{
  "model": "audio frame classifier",
  "dataset": "strings of digits, spoken by a formant synthesiser in many voices",
  "hop_length": 160,
  "norm": "rmsnorm",
  "mlp_ratio": 3,
  "inner_norm": false,
  "subsampling": 2,
  "kernel_size": 7,
  "residual_init": "none",
  "lr": 0.0015,
  "epochs": 149.4,
  "lr_schedule": "step",
  "warmup_steps": 2280
}
Rows from block 3 of a small audio frame classifier, named by matrix and row number. Rows with one number belong to one neuron. Each number is 128 + 32 x the weight over its row's rms, rounded and kept within 0 to 255. All counts start at 0. Numbers have three digits each.
After each neuron's rows are labels from the 100 clips, of 14848, where the neuron reaches its largest size: "strongest on" is what is common among them; "loudest band" is the band of the loudest frequency at the time of the peak. Only what is clearly more common there than usual is listed. The data: strings of digits, spoken by a formant synthesiser in many voices.
# gate: MLP gate (model.blocks.3.mlp.gate.weight, 576x192), inputs 0-63
# fc1: MLP up (model.blocks.3.mlp.fc1.weight, 576x192), inputs 0-63
# fc2: MLP down (model.blocks.3.mlp.fc2.weight, 192x576, transposed), outputs 0-63

gate.100:100125121062138140159091094071126108129147121166146119141158129144209126080121096133141109174105169086122126118113118136136116165083107144134121071139111130160112085101056075164090095185104115
fc1.100:124174114129068108127097128161122141070085153210132091104134145141178165084187125100145108124125185116112156171127181096144111087121073131074182125146140091122053126057055142078122109166094104
fc2.100:122120132132098202102079113140126162085067102103146090099109169148131145137088154108117162099107123130158171125168178139129091178142155208109102097094128104092108173132089133159149134052096152
strongest on: "nine"
loudest band: 500 to 1000 Hz

gate.563:130035136097166161073106132177102124135138149096146135087113063170166118054145174115128129120069135091107140172093111148133105125101110147162122088130189064147099179122176106146125120162158131
fc1.563:120159094171165167126112133138142107166139155118170137115140081092154129125124154173167093099134091045143125139127128126175057158132101134160139099102069111060099123156095164101105116078155053
fc2.563:104105175133152120104118141158181133132130148164118080134102090166165159148080139064128151164130144092151122136110116104134157140187109119109104146071172105187125117122109135148110136070194147
strongest on: "eight"; last digit: eight
loudest band: 250 to 500 Hz; 500 to 1000 Hz

gate.141:125145116102142097150105147133067137136079148181112209108136148126156152151180178140194177047094152184173161119112170082187125104161106170149093089144116112086063149101141119116121124136105095
fc1.141:109109107088126152125107181120122143139147136145091062128095049150170143090144144122158121101111095119139141129109151157107063155110092095139123153125109097134138153173143118118114144124027110
fc2.141:128193106122139143142101126149136137152135160183105111127181128123127096129090093158111135056085102203111127157148157141131102161083069071160128119156181160081111149136153116150117161089138142
strongest on: voice: child-like voice; pink noise
loudest band: 4000 to 8000 Hz

gate.331:113059166107124158102111136149121152086133160091146132138128183116173110140148099114164095119137174123135140132158147110104153136161130140192140134074139071170082116128106118151120153114151131
fc1.331:138122060141124135144128208133119125130118093145166200123135160039090178130178138199135175134127089174133125138124101087139127095119089033151116085147159122091074108121105173093152102128092151
fc2.331:100089121101134177137170099113109168070120154128160176118094103057098175104135122098137172150161165124135129123167087134104128144095178105156122150135136117134146121116111103139104119094106133
strongest on: "seven"; last digit: seven
loudest band: 250 to 500 Hz

gate.364:208105152137123110043163078112124130106147098128126085156143128166093098141131110047160111129083117161144182158097179167209129206102142129123127136163164123122121122120126147145150129113172182
fc1.364:163073142091105150087137140178120170106081150137078162149085100119114173084125134162087177140135063172076142130117128133125125135087183112167086179151092127109175118122155084198153114161116160
fc2.364:090159148148161162101137104112129120175131117141249165145158151161101124177098095108127094127166122124104157071127158139138096140073195117164061170203110096127154146130211157124096125103115119
strongest on: "one"; number of digits: 5; white noise; pink noise
loudest band: 500 to 1000 Hz

gate.16:087127107180153171119112153114133145113107140102205069151156066125158097168162106089170127148121101138159158133111159116126111141099079140165108145077066137085129082163060134126100100128123098
fc1.16:102113142138138106129210136124146098080109127120096102088115120140150189100183132183099109099091136127099203129130206146151093096060129112183115051102118130154070110207129127160122102169129129
fc2.16:073146082115083139188073128094143101089126135125146166134082132135056134128152154105169128090171084138122137145154114144175117179139120177102123125193039112124145132114129031105162190102133146
strongest on: "four"; white noise; last digit: four; first digit: four
loudest band: 500 to 1000 Hz; 250 to 500 Hz

gate.170:059144124119171142164094146145094092154067060104079108130076153148170121114087209142094129087149128014114088145081044157113056161076109133173105125135143177080167149184143126172139181128130168
fc1.170:096155172119096170133139106115104158117149145131090155155143115153119153121169101133155174167138180134156171077096127137105166179144101124125108148140168069127120112131116159131116085120089130
fc2.170:132088167125078112143116110125104128138123126107087170079076159154030127154164178104155147146097160132113104104119117129155180121046127151089170098126133133102171127188138164102084083096166093
strongest on: "six"
loudest band: 250 to 500 Hz

gate.387:121055110177146143153157098151098089133150136157073111169158179142143102175103145105103140092154134155129120129131134164137130105083121118133137141161099131116157191158155112212113134106200142
fc1.387:143119148107107148126099122127163121136133146090176050127124121146170153150086163202148147118108117149123154142055110085114102109118151118130091100074123068152169141200137131176121132169065135
fc2.387:110173151109122129130099092164124119127144073102145116051121111135156170080101118125134117151110116182118156138131115144120147152073162131120133109116076122120101171144159148142180125156155105
strongest on: last digit: three
loudest band: 250 to 500 Hz

gate.461:094112120150128074191121161109164167086148119130169122137117149128131076166134182101131189134129134099090143165081088123095099158116115144060145133045052082069177088138182167135134169156100126
fc1.461:165124157124147141191117203169115148149194187120172155131073133131106159133091158197118135181110096117182156075136117161127087124155111097140087111118127133191103168096082161139061168061130086
fc2.461:119101151136140133121106092202089097155097141154110125102158102112115119114080119112121103126165140119198140088105183120189130138091184141077150083104150133143129119152205092109069075130152068
strongest on: "zero"; voice: child-like voice; reverberation; first digit: zero
loudest band: 500 to 1000 Hz

gate.115:114151186187133122132153121134141130067125115138149133181122151089163142166072123167164161177058053121115123120126121142160114126082167151192098162140174153164108117143119071202119117117148085
fc1.115:129110119121056100108138163112124079127123148126120079155098152169118141113160101048146164099168182088159169169152144104113098115117051138078131106144122059116151108142166140100085119126133139
fc2.115:115157146178073159153078118119096139111085140157191107154144124104112128122092169142179158070086137130127110111094219134127104120136107157141083158163129073123115147143163090140093184116089079
strongest on: "one"; first digit: one; clipping
loudest band: 500 to 1000 Hz

gate.473:076052137156110126133089159073146119084077111171104159162094120124128156146148129175178124168108102078058075136151089075115151126082160200173130179180134135146104123209147143192104139116084135
fc1.473:158107151145078117120159066162103110079148106142115184086082107153123152113116141123057120166125135111053148138136129107144153130048108147103128168124056093095134127119153189137142115175136136
fc2.473:115094106157107168145181121143100147129096110076124128153104111131184099165105143095103125131108104122186105125068157137140185150121071093113098136102098105118172094150122119086129089115130156
strongest on: "nine"; number of digits: 5; first digit: nine; last digit: nine
loudest band: 250 to 500 Hz

gate.536:134129126092176154088112165157040098062114167128136133124108103125115144094109153109090121131128152129112107131102137140138199123149117099097156065156104127147124139157136138127130132108096186
fc1.536:158165136087151154114120108206098151107167116121103131129133147136116143141140148109146107107130152160095178069148088185160097191121098144127114154164162171110132142102125126111169100136152140
fc2.536:119160137120208131095110167126153161180133104119126113145116135117119155110157081133136097129095143091114099133131147113170129134145159127106122110146184156113154204094114103188093190075084121
strongest on: voice: child-like voice
loudest band: 250 to 500 Hz

gate.251:165091123108116082081117153083083146096109127165168150115097128119152142102088136141127099139136079147102102130116152107118134168087167138042077104180116119123179135142157039196164171095163196
fc1.251:103095124153155176115128125148104024145125119123148138111094209098146123104158119135141099118179146114086074114110080134099147126114128145111101096121116096125144147153113113096145118100094099
fc2.251:133129096150146119112155176140060026128123189118103139139104123138183160114103115134161136173172139051128184136105142142058191090178152117146174129126128158136117196178112086135159169148148101
strongest on: "three"; voice: child-like voice; first digit: three
loudest band: 500 to 1000 Hz

gate.59:066147197172142213093110141170122142105170154115187083115119151204128169129124121123067122147134106101142167134129143116132117095162145135144131157110121106099097133126128127130135102121093160
fc1.59:168128114096138052138116129113122176080137159142162149132113109089142110176101151145162190125156145121157150148086105155154118135099132149080123123174174159183180143122168132162093188133165098
fc2.59:128155127165107115089168152158142158110144085089126107167185061132096098130132108163104186098143095138128138107130143168097145117134095102091131152100160187147121137160126119183137171189084141
strongest on: pink noise
loudest band: 4000 to 8000 Hz

gate.34:116125117139150155115161141149136183139136130141090179075160134115113101179157123082152105086074156214095148156113148113114179115151202076065145206163086077105153149093161113164156107161159120
fc1.34:148140158110063135161108130091122094199150140153172141196104188121150169100108162115132119104105144125059084112049084127128161114152140116101126127114184117156169143155092180145156100125136102
fc2.34:131146182106144165167126121122129135093157120136142133102186141131169042165185085122122152163142155124166100165090121146147118092109119060153084178074126156118154078178094149136113137160146099
strongest on: "seven"; voice: child-like voice; number of digits: 5; first digit: seven
loudest band: 250 to 500 Hz

gate.560:154117139119071075138107133094156189112139114125149132095122179110168091163127158151150161141066080139123142128107135108130122153113137129151107125142073108132133099053147113191098156106123167
fc1.560:116114162153128096128117083128211142092184117105156089119136091174096136139120154175161187213197154098079180179060217157149113151138119095105131164085103096125137117096147165124147124103111119
fc2.560:148107125096139147071079108155150056108194167142082095048075124122096074140114116154125129124169140084119087102130095136122097099066189102129177116135194110134098160147127122139123097124100111
strongest on: "nine"; last digit: nine; first digit: nine
loudest band: 500 to 1000 Hz

gate.111:176150085110171167099087142164070114114102166098097181122152145104174042120119080081115123081156160168125139132112098130134146126128139149120151071150041149059090189097162129138130079113189150
fc1.111:128074152120041116193184073101127118128092109123142152102117147141105171112140133169125142133117104096151089199115112104129116070114076157140134122103230109153150120135107164130115161180071130
fc2.111:140097160110101143117122145157167146069132099129136172117096096147127149122114085133115113127096174151154157092122090206122148157090105131166129084049080151110122107155088152132134157127084133
strongest on: last digit: three; last digit: four
loudest band: 500 to 1000 Hz

gate.573:157126097142111099140140172109164086167128211134179225138121082133134117137103154158154116147091146105118156094061107113106124109124134114065166110164131123083158149141107160154153170092088052
fc1.573:122145188147139130118148108130082031110123153127082115129116172051179113197112161111160150110130187144108103155094119133153133100184115108109161098098168166115100140108181211108121113177131098
fc2.573:111148132139142067100132186135077069210160086150091092101135139115143202168193124106084072125118123131123076073101150091104099145172155060134116068145115128125105059127126143148130121148102132
strongest on: "zero"; reverberation; first digit: zero; last digit: zero
loudest band: 250 to 500 Hz

gate.237:162174130144082141177153116164143153135132132128163176123097135150115147097103122096141101133116045106068111140054159184140145124092189077093142070120079151036204129113175162134118095160144077
fc1.237:114146206098128102095154105116143111129105157138083123099167054216163098133160127066072152086166151158142191140113144078126120109139163106132113102131118176170162136101152075113125112187123124
fc2.237:181186125110126172135100179102146151105110139133107092090116100159131142115089125165117164132107106165100168157098093128138175113092116175084067154161125101180095124083125144065087141083144141
strongest on: "nine"; white noise; first digit: one
loudest band: 500 to 1000 Hz

gate.152:128171153186177168083156077116130153112195128115150100100151188152112121143142121096122105178135081086089081148107148107161111140074131202130126152118100103167086125148134084140141127106150141
fc1.152:114149132079104078114090117087132037180093140066158113152162137144139114148074099114152169084182081134162119166192172105137146149074137119113131108092124109144169177135084115125086116137177106
fc2.152:184186131155108135110107088116108154125130120138135158054069173122119172163146065141136170157144104130120171126158146149089145125105127128139137132191081139029179103123110079109178172124129091
strongest on: "nine"; clipping; last digit: nine
loudest band: 500 to 1000 Hz

gate.35:108169119114129096128128138082107105127198134150179091172143142097123150092081170115118109148127110141114078097067179152118107175177125120065143106060190055132128103133157173108108131080122134
fc1.35:197139142154170129120049091072125107134167111113174127170173100121127117148152121113104127149149085109113104131142134155079157199145201147077061130100181110137155074105201124103109102114161151
fc2.35:197148126236124104117185171126161127088129119149103157177045118104120186100112137143079106100114136084129113138158145134114128149095084171171178088140142154080126099069100145121155114133124103
strongest on: "one"; reverberation; last digit: one; clipping
loudest band: 500 to 1000 Hz

gate.524:096169105128102086130120098111126167102106085131116147155162127103121126109169158124110070155102082094092111128164098197124135214155135177110124163131181078102043115102070155093182148102125132
fc1.524:203210097186102105035130112106142121145115089110142087139184089081085174169095100092136092123188147178126148119123172078065132097141103087131136149118075110150162159099106126131132051103141148
fc2.524:176075062196133138132130159111174128154062181122179082176108120110115173111093131163127095138099111090143155183115143105081142092160132149118084120233160160109150178114097108088130142189172129
strongest on: "three"; white noise; pink noise; first digit: three
loudest band: 250 to 500 Hz

gate.321:140132116143140121144078135064110140129134121116173141088188128106098144106133092068054128180168140151132151179166203142135106115136133162129196125143087060108082142098140160159181085094152083
fc1.321:127120128121176056107138093141130084211111104079119099114113146092118127117147118068145174080165146196125106175162161121173064121156150107157126146189076097080087167087114141122219080114130125
fc2.321:103099146143085146202124090136127105107163113186195084156160148113167203125048142224158133168128101148154131149130096102146063124148164158153125125126155139170170195163097160149124089166120120
strongest on: "two"; pink noise; first digit: two; white noise
loudest band: 4000 to 8000 Hz

gate.335:098145159160176159138130137122128157053169114102130124113118128112079121065084117089126125166081088027171089144082142090123147116157163068111122151153164160145155108079158041126159124109058148
fc1.335:126068121131145084176154153149154107133136127118132171094127146052121122123102108092168105163103142140151156136110139153206130131121140113112087170133088086183095140152099136184119076058146079
fc2.335:172045143065099125100113105154105146058126157094173165112094147129127101127051138088084145121121098173142105126153149137103050117115161133157169101093162152147143115130156160140179111167111099
strongest on: voice: child-like voice; "one"; first digit: one; first digit: nine
loudest band: 250 to 500 Hz

gate.322:089106089106077151123140174091057098109107093122110161130156124101151112153190158124167152127097138165157163116199143140125132141195119090082124109129125110135086139133159126122172126121159090
fc1.322:225125102144149132114133086152126092136113079096083143112134135124113106163163123171153095099084159112109072085160136136118125142113134106158146128105113132114130123198121111104177118122171122
fc2.322:163047153149146149127149142129144151138155145174121134116151060085151145112183135111144127189096085187149138093168091146134161071116143133097130165167169108119143111086139116169164097186116097
strongest on: reverberation
loudest band: 250 to 500 Hz

gate.224:098117108142161126151127158179157142124081067099125149155092120159083132100093147093159098136144078055082114177116120071045121062097152105137141180107183160116144161165199129160173083163119145
fc1.224:135096134129119151079104127112183119089103121070110091115168170191100093097128113141125136093123108108026084147129134142142118150132101172172097147113140209093115105157117117144166143131147186
fc2.224:143121097136158158123165127118173158111127099124158116139121160058133106123140112162171184088137096139124150195153093167154100119104113115137131155120151110113105094081064115188152198152085134
strongest on: pink noise; "two"
loudest band: 250 to 500 Hz

gate.104:095114140055169105123065141129109092101110102180202127107134130083153137114118108110149174164136103151099124164066129109159149123125130141114162063084111119093124078111152132157194166179117132
fc1.104:153110125115144181076109087123132192132163164103068149142090120182163131133115157064149201122152130117130127084119143069117100109109161112107144215135158090177165112114156176129127137143160089
fc2.104:087097184168119133112107135136154099090142106131155183108012121128168123169110167109141133089158103160123090123121091149100098100098157130121146173103114111123136085094104121125134108162089172
strongest on: "two"; last digit: two
loudest band: 250 to 500 Hz

gate.204:139136125090132124128065116114148156108126128098213102122139127137147102119091148038181204154072102155162158140120176104125207170136094166136071115088115095071133150090109138167129151110075128
fc1.204:119155143142101140115097098188128117096132091138098102094101137114059137112123129167118091120114165125110176136115147138106113105116146192148121157150132130177146115110085153106124156094153134
fc2.204:136094121143101171120119062074122135178156137144113121077173147202100112153202128118169102136098154121125099153122193113144117138157117106205159149174093149162096141210111107125120115165146095
strongest on: reverberation
loudest band: 250 to 500 Hz

gate.567:163096078139121132084107126094078124161179135146147142165161138104166115084146149138114107159117174128116173125116105143147076143153095121133147146152153133143069127094137146111143074125136154
fc1.567:079076159148118139142141105135094090110162094129156154098126144083116122095151090089093093158056097081180106123148084148105146137143153119147109079066143103104109103119134142110034106066147105
fc2.567:106139128098074124126111116158132146085107095204156079100091125124134132111145142178116172137135161155094100117136127177121114139140116120150126131177158113161142111089067112132102059099157143
strongest on: "zero"; first digit: zero
loudest band: 250 to 500 Hz; 500 to 1000 Hz

gate.526:170168097176099155121142125104070180081140115121126176127114131159129028193146155139152113114140165152135179139153117169133158089161124112087155124135062131120147136107167148132147133050182133
fc1.526:140146155191106142154122124114177103164168128143196080152153152111112160152159097083130099141174152143125068122126126158094138076095097196077151133084156092198125122120083133124108094157137122
fc2.526:145151196123141161132085148188137152092103128129121183156138141128139083122122046134095175135121167125115108102128117122115150152142119089160123116134090155127158106177075157141144111168175187
strongest on: "nine"; last digit: nine; last digit: one
loudest band: 500 to 1000 Hz

gate.527:135105102164182128129090109239118128138058128087099107102120135163153086116199133137111074104086070120133190122078164171160104107115112116155122035097098158077171156107114102114134145129129140
fc1.527:068120118159146196025175176135134102101154122104135149100180121120124109180146136132116086154167200129142103128148040181125115198160139088152195167156155118160118146187127159112142143092120075
fc2.527:123076109128121139125164080120116143141120110085201146134130140155165193118079197118153106149140119102135155101092134109175070103103162147122070199093161150135151142136135142131183061058087116
strongest on: voice: child-like voice; reverberation; "five"; "nine"
loudest band: 500 to 1000 Hz

gate.87:103072170152146112127103136098102078089155166176179118127103093110155168131110141139081133187099093092111100157099106063124172097155181156101165140138139166128062122131160183140106134169119096
fc1.87:092166077153150144163168134137169116152098099130064084219105153070149185102116159107124082159115170159101094125075116133123090115177124160116146141148151126097054057103183143103093090180116079
fc2.87:142149157166141110165174091047100147166117137139153142093083118112086144137139125132137074103115104073099119129105107088100063143118192155187085127136121123136190094078096155164114109157121161
strongest on: "zero"; number of digits: 5; first digit: zero; last digit: zero
loudest band: 250 to 500 Hz

gate.248:148124105128148173157136166060120207102114115185160120122161059107068100116119151116139144170126115104174139154194174128109141165132132088152152124177167102128130113095163093156143132140172136
fc1.248:150136186134124149178189109135147137080176162141136121120170201173079140166103093143101168137090133131124120130186168113156131116127147176150151170122088134173173076115108133141110155064159103
fc2.248:165121133144146176079129120203176172100148110104142135101122098123126112117156144227074139160059133136091126100163169135095138112084132088108151173156173151064142117115117150171135111102141073
strongest on: "two"; first digit: two
loudest band: 4000 to 8000 Hz

gate.428:163132138181134138134055155123127160075165134120126143097146122114134091161156192153178090127114147143128220137125170102134142128141113110120103132115156157155027156062110130153152131136216100
fc1.428:101162102148137159128124034101151125189103152122135188164098143129148140108137119147117139145124129141121108076103104063080180107099161146066130124136154116145065163079104146116156124128148114
fc2.428:135092138137096146117168116097150070122126109151142149120190125152142117108182129166116162122120124139089067126145112147095169089144152102124068152147075100155189185148096072107170120160156194
strongest on: "nine"; last digit: nine
loudest band: 250 to 500 Hz

gate.126:123131125126174153117166107156059142143101103131116094096140117117138187114144145119148127095128098079190190136129149083155141118081119144102063096106160173077099165122178107129178118157178108
fc1.126:085110163109118173121153127091107123141160103125119187121113180108130162139059179152119126123140198153117120119183087140156134133167152181125178142171185143144080101130075061135106105122143100
fc2.126:170145176095164127092215137129132108105210130070116136168169134110181152126108147113160079181143156092125082136079135099137078121078152078102144116071093084138144104138115103126092090105101125
strongest on: voice: child-like voice; "nine"; last digit: nine
loudest band: 500 to 1000 Hz

gate.13:105084117116087192108144092031176123137103168148136159184088156095128134069139083123097111154182113123092118117115162118137134131077133120119134111192115096106095143154114101162107079129057119
fc1.13:123179094097126131128135159101089137165125194194110178107093140175201132146152169154141112098105120138187145128096083118129131053123163137109136140176119071103123131137075149120102124157092069
fc2.13:116086115206121100083140086184156196137190179131150144114093152162136115163113075133111173099123135101080118122166169143115056160079136162167081128105125096098149172106100083160166137093144125
strongest on: last digit: three
loudest band: 250 to 500 Hz

gate.181:144157128101169057148068147185080121115140148100091074133141155107133101103124132122127149107142141090122126146099127174093120119130103115109106054092159135083132134167110123134099167115169169
fc1.181:180121126139148090110187109178119084113108158111112117188101066076154138144114101097157127079137190122105089147118133188081182144164116076134117093112111123148137130121158102093075106037216140
fc2.181:145139118146123114191115112120146112120082096126137132154173132125154146138147156095097183114095038094177163190203149086114128126161100104125157199153156113172126094133117146159063072141147133
strongest on: "three"; last digit: three
loudest band: 250 to 500 Hz

gate.564:164105114082138120152085163175127113105107085117157093119163158120116100140157132124162161125105142156137176127123107169147143113115090113159143160173134132111086096149129104143164116207038152
fc1.564:167100108122107130125143160140129109138101141143138159130116086111141190097109124171142174140158110163116169136092102134197160110138100081127095051130073089063171095159100079129159117092165157
fc2.564:157077129103172124137145134144108100148039188124137147150099099142145106134118157065151153180118109133098127104091190170156127110169052115119123145110154121099169145161091123134168118113182067
strongest on: "seven"; reverberation; first digit: seven
loudest band: 250 to 500 Hz

gate.151:160090186126041203131146098111071118117094113122129172186091112104097124169115149172106224168109107119154129081097146120176115128133120099136121101154143107090109129106112096190108094130108137
fc1.151:113104161156083130124142105128120127105112144111127161229089112132084110132154078129176143152123147163093168087138155140138193161161146141138113072203132121128136107118185106105100138076099120
fc2.151:132131174078140113102164123188165163134167148103131148102142151050118106135116094139117171131152128196116155185157106155133102118109124130106102133206127126056123096102120103096145149111136157
strongest on: "six"; white noise; last digit: six; first digit: six
loudest band: 4000 to 8000 Hz

gate.324:128145111072123171162155159133146085115138081119132074090079167170215139130167174110140173107132190130126075103109143151186101100120114112094159092093146158091094164129101110106124078177097092
fc1.324:137127146207130125105153093111178188167144110080143134183146150180115115202127139107150127106068130113124105099098073163031129172120172148129061120128126130203078179124135060133124093138134129
fc2.324:167171130146136104086133111115175113159223134079125089149102077110104152162129195113096157120145113067140147137101137216143121136077119162125148206071141107181155174112130142133109106050159192
strongest on: "zero"; reverberation; first digit: zero; last digit: zero
loudest band: 500 to 1000 Hz

gate.459:142102128179071133142137146103160121101154143089101079144067134169122147203081153157136149189077097105162079131106105194165124133101059148078101159137142115077191134132137111155100102129123151
fc1.459:105089035148097141091146087066129128112156108157118134064151163111150168098128097103164102143119183158158139154189146117123159151088089164158173090172100124145162112127122089129207164146169123
fc2.459:170142139026167100158186101134155118124135165167140134118106127084118098083131167134166156118152177140052094155096128176122116121143089082153113136158105145035178089040142131098132184128142163
strongest on: "one"; first digit: one; rumble; thin (high-pass)
loudest band: 500 to 1000 Hz; 250 to 500 Hz

gate.123:061049136139143174144146152139095125159098131131075155110121212085126198082140116165109131162100103117124139112128107156146110135144155182097155163162116126142097100179143084186163159080131129
fc1.123:195183108090103133133104151108104141117116153145105150129148044056126116102109107151153082092132088143101078074078121133117155043147154056096121153123061132131100101120118114108085143114121092
fc2.123:150127121143222123089098224138144130151133143131136157125104058083159095123157072162099160147098115121101135141143112144055138156107175160130128144191147114089135207128100079158148172119126119
strongest on: "seven"; voice: high voice; white noise
loudest band: 250 to 500 Hz

gate.383:103095130180152133143107117153165130135112094147152116101146161145112114205139106123152113089149141186150142125174110109095142117076143131176135095122076211097164126105112120161098116118069099
fc1.383:139166142108140080194097087105153141161204099140145169121175121088090110117108104151131135190152150112090186145140156100117101037095129142086165153128137113072091083146123119098150131133131097
fc2.383:136126182151160126103143131148176134089119164082125127104153108208108069124155098103131142173138136128104135134163160138110096190089182117113145131143151124147166171089129116097116159098140131
strongest on: "one"; number of digits: 5; first digit: one
loudest band: 500 to 1000 Hz

gate.363:116098161102077149114128154130099147133099156145166173129152163115184066119131137114118133139086105105145107106123052176092156188143130192156125117133153107157161125133079105120150161190124192
fc1.363:119088090152132114153091115143114096127147169126098119158072104172121130092170125092160139088100177117069151127117156225124125169123133142152163089104114125086128067169151168138085161094107108
fc2.363:161123101114163117084125160144170115100128178106117131129139137199136156144119070125090154151173125137091122139126103134124111175111124111106182135178130097120129158149150206134123122057113123
strongest on: "four"; voice: child-like voice; last digit: four; first digit: four
loudest band: 500 to 1000 Hz

gate.14:112075102065112167130129166096113150132109127149112106109066133160111106064124165152130106142139121188135169121119186150126121146133112096106135063144172093103102136167101154114168149090145113
fc1.14:120142173178108129152119097133114168152162119097175087106175153120120171148095086099099110148145096087077105139103142149098147111121181110107111159122112164169134148137192100136124039160115170
fc2.14:134108074121192144124123113085159096160121109099189124096064158096091175151195173162079136111140094134144117125088088131114166119113122203102097111072113091089093136110170147133091113121149126
strongest on: "two"; first digit: two; last digit: two
loudest band: 250 to 500 Hz

gate.315:177073143084104143129129112118139114060136083132156088110120142147116140156137165091132243156097120140171190053123124094165161130105121108068126135133145176122150108085160164148125125146066147
fc1.315:084104152181103124124105175095167150122072102144118152123090098153053106156099147128142109163123078130134162194090126126170141139123187101151107137100177103086192138139182141183088151159216094
fc2.315:111201112151152108140116132097204125183129093138107090113104162130095130092105131225145140089191150126106040179182099134100102166122214177139090135152156108128117130155139108163128110067069141
strongest on: "eight"; "two"; white noise; first digit: two
loudest band: 4000 to 8000 Hz

gate.357:138098161083138133172134142154082177094143153150135158116097106182161063196136135070139104102123108144086108155123099158132101118110177142161093072096141136085133155158131084140128122155170130
fc1.357:162167143101137153061127120149129083096107110168149116168140126188172129167148103146086097086148136113102040116159139193091125136089176146061182120138148116108133128118153157098109091178116143
fc2.357:117132094108096111151120150187154035103159092075129137108173127156130080124197165156160119098111127084100120109119143145145145179095141114137155147073154094175113133130116125149157127086193121
strongest on: reverberation
loudest band: 500 to 1000 Hz